{"model": "image classifier", "dataset": "coloured fractals of 300 iterated function systems on busy backdrops", "train_examples": 97500, "image_size": 24, "crop_scale_min": 1, "horizontal_flip": false, "targets": ["system"], "num_classes": 300, "arch": "mlp", "layers": 12, "norm": "layernorm", "norm_position": "post", "activation": "gelu", "mlp_ratio": 4, "dropout": 0.05, "inner_norm": false, "width": 384, "loss": "cross_entropy", "init": "lecun_normal", "residual_init": "none", "optimizer": "soap", "beta2": 0.95, "lr": 0.002, "beta1": 0.9, "shampoo_beta": 0.95, "eps": 1e-08, "precondition_frequency": 32, "max_precond_dim": 512, "one_sided": false, "adamw_lr_other_params": 0.0026, "grad_clip": 5.0, "steps": 40000, "batch_size": 256, "epochs": 105.0, "lr_schedule": "cosine", "final_lr_fraction": 0.05, "warmup_steps": 1200, "weight_decay": 0.1, "adamw_weight_decay_other_params": 0.01}
Rows from block 7, named by matrix and row number. Rows with one number belong to one neuron. Each number is 50 + 15 x the weight over the matrix's rms, rounded and kept within 0 to 99. All counts start at 0.
# fc1: MLP up (model.blocks.7.mlp.fc1.weight, 1536x384), inputs 0-95
# fc2: MLP down (model.blocks.7.mlp.fc2.weight, 384x1536, transposed), outputs 0-95
fc1.890:53 45 63 44 45 56 50 47 44 62 43 39 49 40 50 47 56 59 58 54 56 55 49 38 58 50 59 52 46 54 43 57 69 42 44 59 59 50 50 42 60 53 44 58 48 30 42 51 42 61 41 67 51 39 58 51 52 39 74 38 58 51 51 51 45 42 45 39 46 45 53 59 44 62 48 48 48 57 49 46 55 52 56 51 55 46 41 69 62 58 43 37 62 50 43 54
fc2.890:50 54 47 52 45 48 46 55 49 40 50 53 49 39 51 46 42 50 48 56 43 54 48 44 47 48 43 52 45 47 58 61 61 53 50 42 50 41 50 44 55 46 50 47 57 42 49 49 53 61 57 51 47 41 48 60 48 46 60 41 40 48 54 57 46 50 51 52 50 50 56 45 48 52 48 52 44 48 48 58 50 57 54 54 58 54 67 49 50 45 52 43 50 50 32 46
fc1.891:57 49 35 40 51 53 35 45 51 78 47 43 47 49 46 39 43 53 48 48 52 60 47 54 56 43 46 42 62 53 56 23 80 34 35 63 44 35 36 49 45 49 53 41 56 48 46 50 33 67 54 58 42 38 54 47 52 49 70 46 59 31 75 35 34 32 42 55 56 60 26 57 51 39 54 43 45 47 37 49 55 49 61 43 45 46 37 60 51 46 54 52 77 58 63 52
fc2.891:55 58 49 52 56 47 46 47 43 49 51 46 51 54 54 24 45 52 55 54 42 52 58 46 41 53 56 51 48 50 53 51 56 53 49 48 43 39 45 51 60 45 46 48 62 41 43 67 48 86 43 52 46 43 46 59 48 45 54 47 44 51 55 47 40 48 49 36 50 54 53 47 50 43 54 41 53 47 58 58 52 54 59 63 52 53 81 53 63 52 43 47 68 50 36 51
fc1.892:28 48 67 50 66 40 59 45 59 24 45 51 50 55 48 82 68 50 67 54 33 68 59 59 76 37 59 53 43 40 70 42 30 00 48 21 58 55 49 46 28 51 56 42 54 92 54 44 29 42 70 73 52 32 85 28 60 08 45 29 59 57 47 30 86 14 71 64 51 21 62 41 62 50 62 52 60 46 64 51 57 48 52 36 50 54 47 38 79 69 44 00 45 48 40 60
fc2.892:73 60 40 54 47 45 42 57 43 47 42 52 57 53 47 35 32 46 49 83 56 24 44 41 47 61 55 45 57 37 50 51 70 66 46 35 50 35 58 40 53 45 43 60 47 28 42 69 62 54 49 65 53 47 39 57 37 41 48 34 52 59 30 27 48 47 10 51 61 52 48 53 49 50 35 52 49 62 31 42 44 70 52 48 39 59 69 56 64 52 56 74 76 40 43 45
fc1.893:46 66 26 48 07 40 60 42 02 56 58 67 58 42 42 75 33 38 57 47 38 34 51 82 47 27 15 58 44 63 44 74 37 69 57 44 49 62 57 58 59 67 47 53 40 46 56 36 64 35 60 54 76 66 51 35 41 99 21 66 39 46 70 82 54 42 81 48 43 40 74 22 15 95 68 56 59 43 15 34 57 53 51 58 52 40 52 61 58 53 45 37 78 47 48 83
fc2.893:71 33 23 74 99 46 65 49 52 58 58 59 48 77 84 02 38 34 52 74 35 69 47 25 44 55 49 31 74 47 68 31 35 30 22 26 37 29 64 46 22 36 59 51 58 72 49 38 24 02 68 83 56 36 73 47 62 25 29 68 76 52 44 00 75 32 06 67 43 55 42 66 62 00 34 42 18 47 99 54 70 78 71 35 23 60 24 39 60 41 25 59 12 49 40 07
fc1.894:32 77 77 47 29 45 44 59 39 44 50 00 66 43 63 22 69 55 59 55 68 59 69 37 47 40 66 38 43 52 77 60 56 69 52 43 55 60 45 69 36 38 37 51 53 43 55 45 36 45 50 59 62 49 70 37 58 16 48 42 32 50 99 33 38 40 53 24 37 55 43 44 39 58 29 25 34 60 53 34 53 60 52 07 22 40 41 62 64 67 45 32 67 52 67 55
fc2.894:22 51 37 45 83 53 48 54 58 32 38 63 53 35 23 45 00 56 49 57 58 34 58 50 22 00 35 30 70 13 41 58 73 68 55 39 46 55 47 48 47 71 58 37 42 16 57 38 76 70 26 43 47 46 32 51 43 81 61 43 50 57 28 90 77 61 47 42 53 50 37 50 66 44 52 52 24 64 38 43 36 59 43 83 75 36 43 78 44 46 37 64 46 52 20 51
fc1.895:15 33 54 47 80 49 27 32 66 64 45 57 30 23 35 54 58 56 42 48 74 41 43 18 48 68 33 44 51 85 56 38 46 66 46 61 65 29 43 67 35 34 36 38 54 56 54 03 67 18 46 57 24 64 09 40 43 69 32 38 91 56 60 62 11 63 50 41 42 38 27 40 16 58 67 26 44 39 46 44 55 61 89 44 56 36 46 65 52 41 48 64 78 24 55 48
fc2.895:34 57 23 52 53 62 65 63 60 46 57 65 49 66 70 47 49 64 71 33 29 59 50 39 35 66 37 37 57 25 55 17 32 36 49 30 23 51 44 21 56 53 42 31 62 56 50 58 56 39 39 45 45 34 75 73 31 56 13 48 53 53 50 45 99 41 67 34 49 60 68 46 56 32 48 53 57 58 16 51 44 65 19 66 31 61 47 28 24 47 31 66 60 34 57 37
fc1.896:45 62 68 64 69 40 33 68 49 56 37 20 39 67 33 53 69 19 51 63 53 96 61 39 68 35 94 44 73 99 51 32 27 68 35 41 79 70 74 32 40 84 57 46 47 14 60 46 53 58 43 52 59 19 66 67 28 61 70 66 56 61 42 21 63 51 45 29 47 34 60 51 48 43 57 56 52 47 49 78 65 28 89 94 56 82 66 57 26 60 18 24 58 87 64 71
fc2.896:55 66 35 59 28 48 73 27 33 40 43 79 56 39 63 09 31 36 74 64 35 00 64 44 37 72 31 30 09 19 82 94 70 26 29 37 24 64 55 49 42 11 29 74 63 72 59 65 54 35 63 61 03 35 06 33 43 32 18 21 42 38 18 89 21 35 89 59 34 36 38 49 50 50 21 60 40 48 59 63 40 67 00 00 26 47 14 46 70 49 26 80 78 26 38 40
fc1.897:57 27 53 50 64 47 61 70 51 52 61 41 58 54 62 18 65 55 32 32 32 71 53 51 52 71 47 41 58 40 72 39 28 30 51 46 74 66 58 35 61 69 35 48 45 50 49 34 18 69 56 70 61 82 41 16 53 39 55 58 34 53 47 26 13 55 35 58 45 69 37 32 56 72 45 25 54 67 56 37 59 63 58 44 64 30 58 76 99 44 33 52 55 70 31 33
fc2.897:61 58 00 53 34 42 68 18 41 79 38 47 55 29 58 59 30 62 70 45 61 32 45 71 43 31 76 37 52 65 71 57 63 77 69 44 40 43 63 79 61 29 28 38 28 44 51 76 72 15 43 18 46 11 90 23 61 57 57 00 77 37 45 06 99 28 87 00 55 39 37 43 63 56 30 42 70 54 75 44 71 54 31 99 01 55 00 00 00 48 30 62 53 45 37 36
fc1.898:59 37 31 54 33 56 49 44 66 48 42 35 36 46 39 51 58 35 41 48 32 35 56 99 55 28 49 47 58 86 75 44 24 42 64 32 51 40 60 31 25 21 44 32 66 75 57 46 71 65 73 52 63 43 62 81 40 54 76 35 47 70 69 27 75 40 60 92 52 57 29 66 75 99 59 40 51 50 25 65 35 73 65 84 48 58 23 24 37 50 66 65 99 48 32 57
fc2.898:53 60 33 62 55 47 57 62 42 56 42 38 60 47 63 17 29 45 45 53 30 45 63 08 49 65 69 58 57 18 35 68 53 68 49 41 32 60 74 64 45 54 59 66 45 11 40 53 37 43 38 28 49 87 32 60 39 33 26 47 36 55 51 65 63 38 42 00 42 58 49 42 56 37 42 42 50 60 38 44 54 56 57 44 47 51 74 82 73 55 38 54 00 69 60 54
fc1.899:73 41 19 59 38 64 56 75 68 66 44 85 57 48 52 60 44 48 44 49 71 67 60 34 40 49 53 58 76 42 60 36 49 34 30 44 58 55 76 43 51 68 34 39 43 39 52 15 72 30 49 53 57 66 30 78 39 34 51 46 51 60 02 53 47 40 21 32 52 40 39 56 17 66 57 44 63 57 39 40 55 57 56 99 99 54 53 75 51 48 44 26 97 49 56 34
fc2.899:38 41 49 45 62 50 62 55 34 41 72 28 77 47 73 11 39 69 59 66 45 36 58 52 46 59 50 37 61 23 49 82 32 59 48 28 38 35 37 77 59 39 69 50 56 40 59 72 61 42 62 60 43 30 57 51 50 72 38 31 43 57 72 61 67 41 59 59 32 50 60 47 47 38 39 60 41 45 54 70 03 70 33 15 00 69 38 63 50 62 31 73 37 18 35 51
fc1.900:31 63 98 56 43 42 52 49 40 58 43 41 46 67 66 67 64 50 59 43 43 46 55 99 53 62 40 13 68 34 02 30 68 55 44 52 76 61 66 31 61 70 39 53 92 52 40 32 53 75 33 64 61 43 64 56 46 60 88 26 30 57 61 27 68 38 20 66 49 62 56 63 49 44 51 46 44 51 20 55 23 47 64 31 37 30 80 66 19 49 25 29 10 63 46 49
fc2.900:52 49 26 54 54 52 63 56 71 38 46 61 45 31 47 43 16 56 66 62 26 15 63 56 33 50 63 52 76 58 26 61 06 53 48 17 42 45 82 77 45 39 62 52 41 47 47 32 43 64 49 50 56 39 52 58 42 34 40 24 82 44 41 30 45 36 49 51 54 39 59 39 63 57 52 49 34 45 56 56 53 40 63 27 84 64 74 67 69 38 59 93 71 82 65 30
fc1.901:55 47 62 47 57 53 50 60 58 64 63 53 41 52 47 48 54 36 50 41 36 56 55 44 43 47 64 51 49 48 38 40 61 43 50 49 63 47 46 63 50 62 46 50 59 20 41 44 38 67 63 57 55 54 37 57 46 36 72 53 58 46 65 44 31 29 41 52 56 60 62 59 53 51 52 43 53 56 35 49 48 52 57 52 64 45 46 69 66 52 47 51 58 42 52 55
fc2.901:43 43 52 49 61 50 48 49 45 38 53 54 59 53 62 39 31 50 52 53 48 49 43 44 58 46 55 43 46 49 56 60 48 48 50 49 52 42 48 60 44 48 63 44 55 29 45 56 54 55 45 59 38 58 48 58 47 47 58 49 52 51 55 53 46 45 49 32 52 50 47 49 50 49 49 42 49 61 54 54 50 52 57 57 49 51 54 64 54 53 46 36 47 53 37 44
fc1.902:40 57 82 49 89 57 56 33 31 88 69 50 50 78 49 32 63 44 43 44 46 32 50 54 34 14 63 71 47 75 53 62 53 91 35 40 47 24 28 47 45 68 42 37 86 60 43 37 59 50 44 47 34 60 52 82 72 66 53 54 64 17 99 66 26 27 36 14 39 31 91 62 34 64 57 30 43 50 48 50 37 58 54 64 40 44 43 68 49 57 23 32 48 39 48 47
fc2.902:57 61 36 64 25 30 51 63 36 39 36 51 50 31 50 46 30 60 55 61 44 99 40 35 29 73 57 44 50 31 46 39 70 23 44 45 40 17 66 37 59 49 54 46 50 33 55 54 25 68 48 68 46 57 49 52 31 38 44 34 28 58 30 46 62 64 53 29 48 53 46 58 50 16 36 46 43 63 54 43 42 59 57 34 41 61 71 72 60 56 47 53 31 55 01 28
fc1.903:63 43 52 46 63 55 42 51 56 52 62 44 57 43 50 50 44 46 53 39 45 61 52 46 43 37 52 51 47 34 57 53 64 43 51 59 48 43 44 44 51 57 43 46 53 34 52 59 45 60 50 53 50 39 46 55 59 50 64 60 44 44 65 45 38 47 50 50 46 59 40 53 59 51 59 44 56 54 53 52 55 44 56 57 48 52 65 67 67 59 53 47 65 49 50 51
fc2.903:48 48 54 48 49 52 48 57 48 44 45 50 52 52 54 41 42 52 55 51 40 53 59 43 44 47 45 45 55 51 48 53 62 46 44 50 50 46 51 54 59 52 49 53 55 33 45 60 42 70 50 50 49 41 46 55 52 39 59 51 47 51 50 45 47 43 57 45 47 50 51 51 60 47 43 50 45 50 46 57 43 59 66 61 48 53 72 46 62 54 44 45 67 43 39 45
fc1.904:42 13 52 32 39 42 42 34 50 58 54 52 48 62 55 61 63 61 68 51 44 36 55 68 52 39 44 57 64 28 61 66 37 46 74 52 65 54 68 57 35 62 49 25 28 87 45 29 56 74 26 83 51 73 46 45 70 72 64 56 43 36 84 57 35 37 53 43 26 51 57 71 48 51 36 53 43 52 46 59 77 57 56 33 66 73 50 81 92 42 51 31 42 27 60 53
fc2.904:41 71 49 53 76 50 53 50 55 52 43 62 67 44 47 45 27 52 61 28 54 42 67 18 61 70 70 69 49 79 51 23 39 43 34 22 27 45 55 70 29 47 46 41 63 50 38 56 58 49 60 32 45 48 08 69 34 39 53 60 53 62 21 51 61 50 53 75 36 54 57 57 54 62 42 67 60 52 58 56 54 75 45 34 40 37 41 08 30 75 44 46 36 45 29 46
fc1.905:44 52 38 59 54 53 39 58 56 54 62 60 41 33 49 46 53 38 41 51 48 44 41 25 57 57 61 74 57 14 27 52 49 31 45 72 64 28 69 43 76 43 23 64 58 58 40 48 74 44 57 49 60 63 65 55 42 54 45 63 66 59 31 53 55 55 65 50 46 50 40 70 28 50 60 47 60 62 42 60 90 47 40 72 30 64 45 99 89 73 29 88 36 37 41 53
fc2.905:46 49 38 52 69 49 45 67 45 31 36 55 59 40 63 47 36 41 54 59 34 49 48 37 42 39 47 40 60 49 54 71 39 56 42 35 46 34 60 76 51 51 56 42 82 27 44 40 31 79 56 60 52 50 48 64 38 45 41 36 29 56 73 55 60 49 35 60 52 47 50 43 54 47 46 37 50 47 41 50 36 43 30 54 56 45 46 44 49 40 37 47 62 51 45 32
fc1.906:76 19 33 61 61 54 68 38 67 90 40 50 52 49 41 76 31 56 40 48 56 69 51 61 29 72 36 50 60 15 44 47 56 20 42 77 68 35 64 57 46 38 71 48 86 58 66 29 36 65 64 54 59 43 68 48 49 22 50 51 20 34 92 48 63 59 60 43 57 21 40 78 60 47 41 51 47 49 00 46 29 42 61 29 29 41 57 35 64 46 52 45 11 13 20 75
fc2.906:05 58 28 38 59 51 32 60 32 00 45 58 49 17 66 18 31 52 51 68 59 54 38 60 36 62 69 36 47 56 59 75 46 81 53 39 34 71 41 37 33 57 53 36 00 59 59 44 62 40 49 74 43 43 39 46 52 66 29 28 55 46 70 65 45 44 40 32 54 75 60 56 64 59 20 38 42 73 84 69 36 62 38 49 58 68 33 76 35 41 51 75 73 84 29 17
fc1.907:50 49 56 49 49 51 51 53 54 46 50 50 50 51 50 49 45 49 48 53 46 52 51 50 52 48 52 46 52 49 50 53 59 47 52 56 53 45 54 49 47 60 49 48 56 39 50 56 43 61 51 50 50 47 51 53 48 43 60 52 44 53 59 54 45 44 47 46 50 51 48 51 49 42 52 50 50 52 47 49 47 50 53 54 49 48 61 58 55 52 47 51 59 39 48 51
fc2.907:49 51 49 50 52 50 51 50 49 47 52 50 49 50 49 52 49 51 52 49 50 48 51 48 48 50 53 49 51 52 51 50 49 48 50 48 49 48 48 52 50 52 47 49 53 47 50 53 50 55 50 49 48 49 49 54 51 52 54 44 48 51 50 51 48 48 48 50 50 52 51 50 51 49 50 50 48 51 48 53 51 52 56 51 50 50 54 53 53 52 51 50 52 49 47 51
fc1.908:19 56 53 55 57 48 40 37 65 65 49 67 26 77 56 81 53 28 38 38 28 45 64 33 58 63 51 63 69 20 67 63 28 57 52 69 25 35 77 19 33 64 35 24 55 34 51 56 67 32 47 68 51 05 98 47 61 00 89 41 54 52 30 19 19 42 10 37 51 20 63 77 30 55 39 55 39 53 19 43 29 43 94 57 20 40 46 77 71 54 63 55 55 43 49 40
fc2.908:47 40 25 58 55 47 58 67 51 43 64 44 72 00 66 16 71 69 89 83 44 41 51 52 42 08 27 63 48 99 57 58 99 62 90 00 33 43 76 99 25 00 84 69 15 56 47 51 37 42 65 42 51 74 21 74 40 67 00 38 62 37 60 35 99 70 92 57 54 34 41 38 61 51 28 51 39 24 86 63 53 73 07 31 49 56 12 00 18 38 36 00 65 63 66 21
fc1.909:52 53 61 49 48 54 48 58 54 54 47 48 49 50 51 47 49 53 53 51 47 53 54 47 46 49 52 46 49 51 54 58 54 51 46 54 51 50 55 55 50 59 50 51 52 31 47 47 44 60 47 50 50 46 59 49 46 37 61 51 51 50 47 41 52 52 52 47 51 48 53 51 50 59 52 49 49 53 44 49 50 49 56 50 52 38 63 57 58 54 47 38 56 33 47 59
fc2.909:51 52 52 53 50 49 51 54 47 44 49 52 51 47 51 42 45 52 48 53 51 50 45 45 48 48 45 55 52 53 52 52 52 53 48 49 50 46 45 50 51 54 52 52 52 35 51 45 50 56 52 42 48 44 48 55 50 49 55 48 48 49 47 51 51 48 56 51 49 51 49 50 48 52 52 50 53 49 49 52 50 49 55 49 48 52 60 53 57 55 49 49 50 51 42 49
fc1.910:50 49 48 53 51 49 56 51 58 57 48 53 47 48 50 46 50 48 54 54 46 54 53 44 47 57 52 45 50 52 54 50 59 51 49 56 54 43 58 51 51 48 52 50 49 40 41 45 49 57 45 54 54 57 47 50 54 39 65 53 54 50 56 56 54 49 55 41 56 41 51 47 57 51 49 54 45 57 53 53 36 55 57 54 44 48 60 51 60 58 43 40 57 49 48 55
fc2.910:50 47 49 50 47 54 48 55 43 47 49 46 46 45 57 44 42 51 50 53 47 51 51 58 45 51 48 49 54 47 51 47 55 53 48 44 51 43 56 50 52 52 51 49 52 40 47 49 51 61 49 50 50 47 50 61 48 52 50 49 49 51 49 52 46 53 50 46 50 52 50 49 39 48 53 51 48 52 54 55 47 51 57 49 52 56 57 48 55 50 43 46 47 52 44 51
fc1.911:68 76 70 64 00 28 57 46 38 51 40 05 44 46 50 10 75 24 43 38 67 94 37 68 52 59 57 43 44 32 48 78 53 48 49 88 66 65 56 65 36 60 61 56 64 33 54 20 91 38 23 99 61 49 44 51 56 29 35 39 36 43 44 25 63 54 95 84 68 38 77 63 65 49 56 40 63 45 81 52 26 50 47 21 38 53 55 33 38 59 34 76 84 81 41 43
fc2.911:19 68 25 54 65 37 64 79 28 50 50 46 47 38 66 22 56 53 54 60 41 26 51 26 38 58 50 32 55 51 59 69 56 59 70 04 30 30 52 58 35 50 82 51 55 53 53 44 55 71 56 56 33 26 59 50 43 74 47 39 53 58 16 88 69 14 28 52 48 43 57 35 24 74 27 66 53 67 36 65 35 40 40 87 55 59 46 18 60 42 49 48 41 66 36 14
fc1.912:37 23 29 50 24 71 43 56 41 58 60 59 55 77 52 37 99 71 36 44 39 48 70 57 57 53 50 45 82 57 68 33 26 38 60 47 51 12 55 53 55 36 34 79 12 29 47 48 52 47 58 99 55 48 18 38 65 11 11 53 43 37 78 63 66 57 41 49 55 35 79 26 70 48 38 57 70 50 52 50 46 76 60 65 72 49 51 93 71 60 39 36 67 26 53 48
fc2.912:42 68 08 42 98 41 40 66 52 22 08 41 64 00 53 74 17 86 66 51 39 35 51 36 24 46 42 62 50 33 59 65 59 18 27 43 14 61 60 86 77 55 76 44 99 38 47 48 37 59 58 44 17 87 99 22 40 59 90 25 36 61 48 33 56 42 57 33 24 49 27 46 38 49 40 64 29 47 74 60 68 35 96 38 20 28 22 00 29 49 48 59 57 90 34 40
fc1.913:46 46 65 46 48 54 51 52 50 63 53 43 46 45 52 44 48 50 54 50 55 63 53 39 59 50 53 46 43 50 49 45 65 42 47 63 62 51 51 55 47 65 44 46 52 40 50 59 36 52 41 55 54 48 59 48 41 41 64 55 52 47 59 51 41 39 51 39 46 48 53 57 55 50 47 52 48 52 44 56 50 52 49 57 56 50 58 60 49 50 44 49 62 37 52 47
fc2.913:49 49 45 52 45 50 48 55 52 44 52 54 54 61 47 50 46 53 49 48 50 43 52 40 52 49 39 49 47 47 54 56 61 45 45 47 51 44 48 55 57 51 49 49 49 43 48 50 52 56 51 48 50 42 55 49 46 51 57 45 45 50 48 50 39 51 50 48 51 47 53 47 48 52 48 50 50 55 43 56 48 62 55 54 56 49 61 56 56 49 51 45 50 44 38 53
fc1.914:67 55 64 42 53 52 34 48 52 39 57 50 45 56 38 51 59 53 57 49 46 55 52 40 47 38 43 50 61 52 47 36 61 41 42 59 51 49 56 47 53 50 42 51 42 50 54 34 49 56 55 60 51 40 43 46 48 44 72 61 46 40 68 46 46 56 52 53 58 53 44 61 42 41 57 43 46 48 36 46 46 50 43 42 58 55 74 48 64 60 57 42 54 39 46 57
fc2.914:59 42 45 47 41 56 45 59 61 39 48 45 55 53 52 46 41 54 58 60 47 38 56 39 42 50 46 48 54 50 48 58 47 56 48 48 47 38 49 51 55 43 57 51 51 32 42 52 44 56 48 46 44 46 53 58 45 61 60 53 45 52 61 40 46 49 53 50 41 54 45 51 48 31 46 44 47 47 47 48 43 62 58 64 54 51 74 49 66 55 44 51 48 39 23 65
fc1.915:31 57 41 70 66 54 58 56 58 51 57 58 68 47 29 08 72 43 43 53 17 47 57 52 64 38 31 62 46 36 34 23 71 36 16 48 29 30 35 83 38 45 34 63 22 57 30 45 25 53 38 44 54 40 53 61 65 58 62 46 52 47 19 49 83 45 32 41 54 53 54 44 69 43 44 54 45 70 53 42 29 54 75 32 00 54 63 82 40 30 42 26 84 72 90 48
fc2.915:47 54 43 58 45 45 32 62 49 29 57 53 81 45 58 44 35 53 20 53 56 66 26 43 58 56 50 41 72 67 49 93 45 34 51 14 29 37 57 25 45 82 60 37 44 11 51 64 61 80 32 71 39 52 34 69 07 23 35 32 60 56 59 60 29 61 81 29 39 57 62 41 22 60 54 52 39 50 07 69 72 74 16 55 60 64 36 27 38 54 43 86 47 42 48 52
fc1.916:42 56 53 48 53 52 45 51 55 52 59 45 48 49 51 50 38 49 49 46 48 58 52 45 49 49 54 55 43 50 50 52 54 41 41 56 61 36 52 59 48 57 51 54 58 35 51 46 34 71 47 54 48 45 56 52 60 31 62 38 52 52 53 54 55 42 47 42 50 47 48 52 48 46 55 46 43 52 51 44 50 45 56 44 50 48 54 51 49 61 44 32 65 44 48 62
fc2.916:48 48 53 54 49 50 53 53 45 41 50 48 53 51 50 49 33 51 51 47 51 46 53 49 48 42 48 50 50 51 58 53 49 52 45 42 49 38 49 55 51 58 44 47 49 32 50 54 49 63 52 44 45 48 53 58 44 44 53 50 48 53 48 55 51 48 54 56 49 50 51 46 49 52 53 48 52 51 47 53 51 55 60 51 54 47 64 57 57 50 53 56 53 47 39 57
fc1.917:19 45 45 44 64 55 43 45 81 69 33 21 27 74 38 06 31 49 41 58 40 64 55 55 45 80 63 67 85 40 43 55 83 50 32 26 68 40 50 39 45 63 59 64 50 46 52 61 49 51 54 43 55 59 39 57 59 59 18 54 67 51 98 17 20 45 00 38 30 56 66 56 68 61 44 53 34 61 49 54 70 36 61 57 86 54 57 66 50 60 28 74 36 88 71 50
fc2.917:82 38 49 39 67 63 39 76 52 36 39 79 57 26 43 66 26 41 53 47 62 44 47 18 28 19 43 56 56 20 41 30 06 74 57 56 31 42 69 85 74 17 74 57 81 26 44 06 29 72 35 41 66 39 37 71 59 34 59 28 58 48 23 58 78 26 99 86 61 51 36 39 31 51 35 50 42 62 23 43 38 79 59 44 00 53 15 60 48 48 41 39 65 29 48 49
fc1.918:55 64 49 50 44 51 49 59 59 51 44 50 53 36 53 48 47 51 56 49 53 62 53 44 61 38 56 46 57 54 42 55 55 52 39 51 51 59 43 48 46 54 40 54 47 26 51 64 32 55 57 56 57 47 34 55 64 48 48 53 54 38 55 39 46 52 58 46 41 58 59 57 43 55 49 52 44 53 40 55 45 52 57 57 40 50 57 56 71 53 48 44 54 29 48 57
fc2.918:61 44 53 44 57 53 50 53 43 43 49 48 55 45 51 49 52 51 53 50 49 51 55 46 51 37 47 42 44 52 55 41 54 44 50 51 46 36 53 52 48 51 50 52 51 42 49 53 48 47 45 53 53 45 52 60 47 53 54 54 41 50 49 45 45 50 40 50 59 51 50 44 47 50 50 57 46 59 55 65 35 63 48 53 51 53 64 48 53 45 48 53 52 59 41 50
fc1.919:59 39 61 50 40 51 60 40 56 67 49 43 47 49 45 50 53 46 42 47 51 62 56 54 59 52 53 58 54 45 47 42 53 45 56 65 63 40 47 55 46 68 63 51 61 30 38 59 35 72 49 44 45 45 48 53 44 48 73 62 48 44 55 35 42 38 57 45 54 41 56 56 49 43 50 42 45 56 33 50 49 52 64 37 37 52 63 65 65 51 56 47 55 22 49 51
fc2.919:52 48 55 49 47 48 42 53 52 52 53 49 52 58 54 46 27 41 52 45 37 60 52 41 45 53 41 48 50 33 55 55 58 50 56 47 44 40 54 55 54 56 59 45 53 32 48 44 40 76 44 52 49 49 40 52 39 55 67 50 46 52 53 42 41 42 40 44 47 57 45 47 45 49 51 45 51 49 41 55 49 58 57 61 53 52 78 60 56 49 51 44 60 42 29 49
fc1.920:50 53 68 45 41 56 50 55 49 60 49 53 62 52 47 45 53 50 53 48 46 44 56 43 50 50 52 51 48 62 51 55 65 38 48 56 48 56 51 51 43 50 47 51 46 48 46 49 48 50 44 58 53 37 52 51 53 46 59 53 49 50 49 51 46 42 58 49 54 46 58 51 45 57 50 52 41 48 48 49 39 43 45 49 53 36 71 63 57 61 50 43 53 31 46 46
fc2.920:51 44 46 48 42 46 46 51 44 47 50 51 48 45 58 49 40 50 49 56 51 47 48 49 47 44 47 48 47 45 54 59 50 51 49 53 48 45 51 46 53 53 54 48 44 44 47 47 52 53 55 57 47 50 47 54 46 53 52 49 47 51 51 46 44 46 54 49 48 51 46 46 48 47 51 46 49 51 53 50 50 61 56 54 52 47 65 57 52 53 52 48 40 50 35 53
fc1.921:51 26 33 52 13 54 61 54 24 46 50 66 56 66 52 42 50 52 38 47 32 82 72 53 49 44 77 36 72 35 66 64 62 49 18 70 40 59 64 62 23 73 36 57 45 31 58 90 53 48 49 52 64 40 49 69 46 41 44 53 17 49 26 11 58 44 48 61 42 11 65 29 49 35 38 58 67 44 40 69 60 44 58 71 58 72 68 41 89 86 33 44 75 33 46 49
fc2.921:40 46 19 57 90 38 59 39 39 28 36 77 63 46 37 47 35 53 32 66 43 59 56 46 33 99 61 36 67 75 66 99 74 50 50 23 26 29 52 65 53 37 37 33 66 17 51 42 54 77 61 85 56 44 80 73 32 54 19 48 34 71 64 24 54 82 49 74 56 41 38 57 69 29 37 70 45 63 64 50 43 80 44 48 40 78 55 79 56 31 31 76 28 57 16 53
fc1.922:66 53 30 47 54 42 51 53 50 50 60 29 55 78 60 14 74 58 55 60 56 25 52 65 46 22 60 15 66 74 61 46 42 54 51 24 74 51 50 47 50 58 59 80 12 14 59 45 66 66 72 45 41 35 35 66 40 73 42 58 72 63 32 28 99 47 01 66 67 11 64 32 49 35 53 32 61 55 78 51 52 42 78 56 60 52 51 63 35 51 40 80 00 92 60 56
fc2.922:45 59 14 62 36 72 45 40 55 32 43 71 52 62 65 43 19 53 38 66 48 92 47 47 48 89 54 48 67 28 27 60 15 40 46 52 33 36 53 73 38 54 57 62 59 44 39 48 51 41 56 43 40 72 54 39 56 11 21 43 26 52 37 70 00 39 73 39 47 48 40 51 72 53 44 54 38 50 11 46 54 69 05 53 68 48 53 27 62 51 37 42 74 39 33 46
fc1.923:57 55 54 45 46 66 34 55 34 56 31 55 43 39 58 57 34 48 45 48 64 85 51 26 50 26 45 38 51 33 32 33 53 98 20 60 61 06 72 82 30 57 72 31 37 21 57 56 60 34 41 59 42 36 52 54 53 59 49 50 55 53 97 48 42 68 64 09 49 57 56 67 12 45 36 47 57 70 75 52 47 57 53 61 64 74 29 67 64 66 56 14 43 46 55 45
fc2.923:34 78 27 59 53 69 52 64 51 25 46 45 38 44 62 36 40 75 48 72 54 08 40 80 44 63 26 52 72 46 50 52 54 26 32 31 38 35 63 33 60 35 28 49 74 56 50 25 29 73 53 54 46 74 35 54 65 24 60 34 28 50 25 60 90 50 66 53 51 44 56 52 83 62 31 47 26 70 28 56 51 90 52 71 33 62 59 64 50 54 42 82 50 23 21 42
fc1.924:43 50 54 52 47 50 49 56 57 54 45 53 42 47 52 50 42 58 51 50 53 54 56 43 48 51 51 52 52 50 62 65 68 37 45 58 49 55 47 61 50 44 37 47 48 38 44 54 40 68 46 68 49 57 51 50 54 42 57 49 53 45 58 55 48 40 48 38 58 50 59 48 60 41 53 56 58 55 48 50 46 50 49 52 39 52 62 54 53 49 48 50 57 36 49 56
fc2.924:55 51 49 48 46 42 53 49 40 49 50 58 48 50 48 51 28 50 53 53 55 49 49 56 49 51 45 55 54 43 51 55 58 54 44 47 55 42 50 56 62 63 47 50 46 35 51 53 51 65 47 42 48 50 46 61 40 51 54 52 44 50 52 46 41 47 59 56 52 53 52 51 45 48 48 53 49 57 55 54 54 59 56 58 47 52 65 47 56 50 44 54 58 47 47 54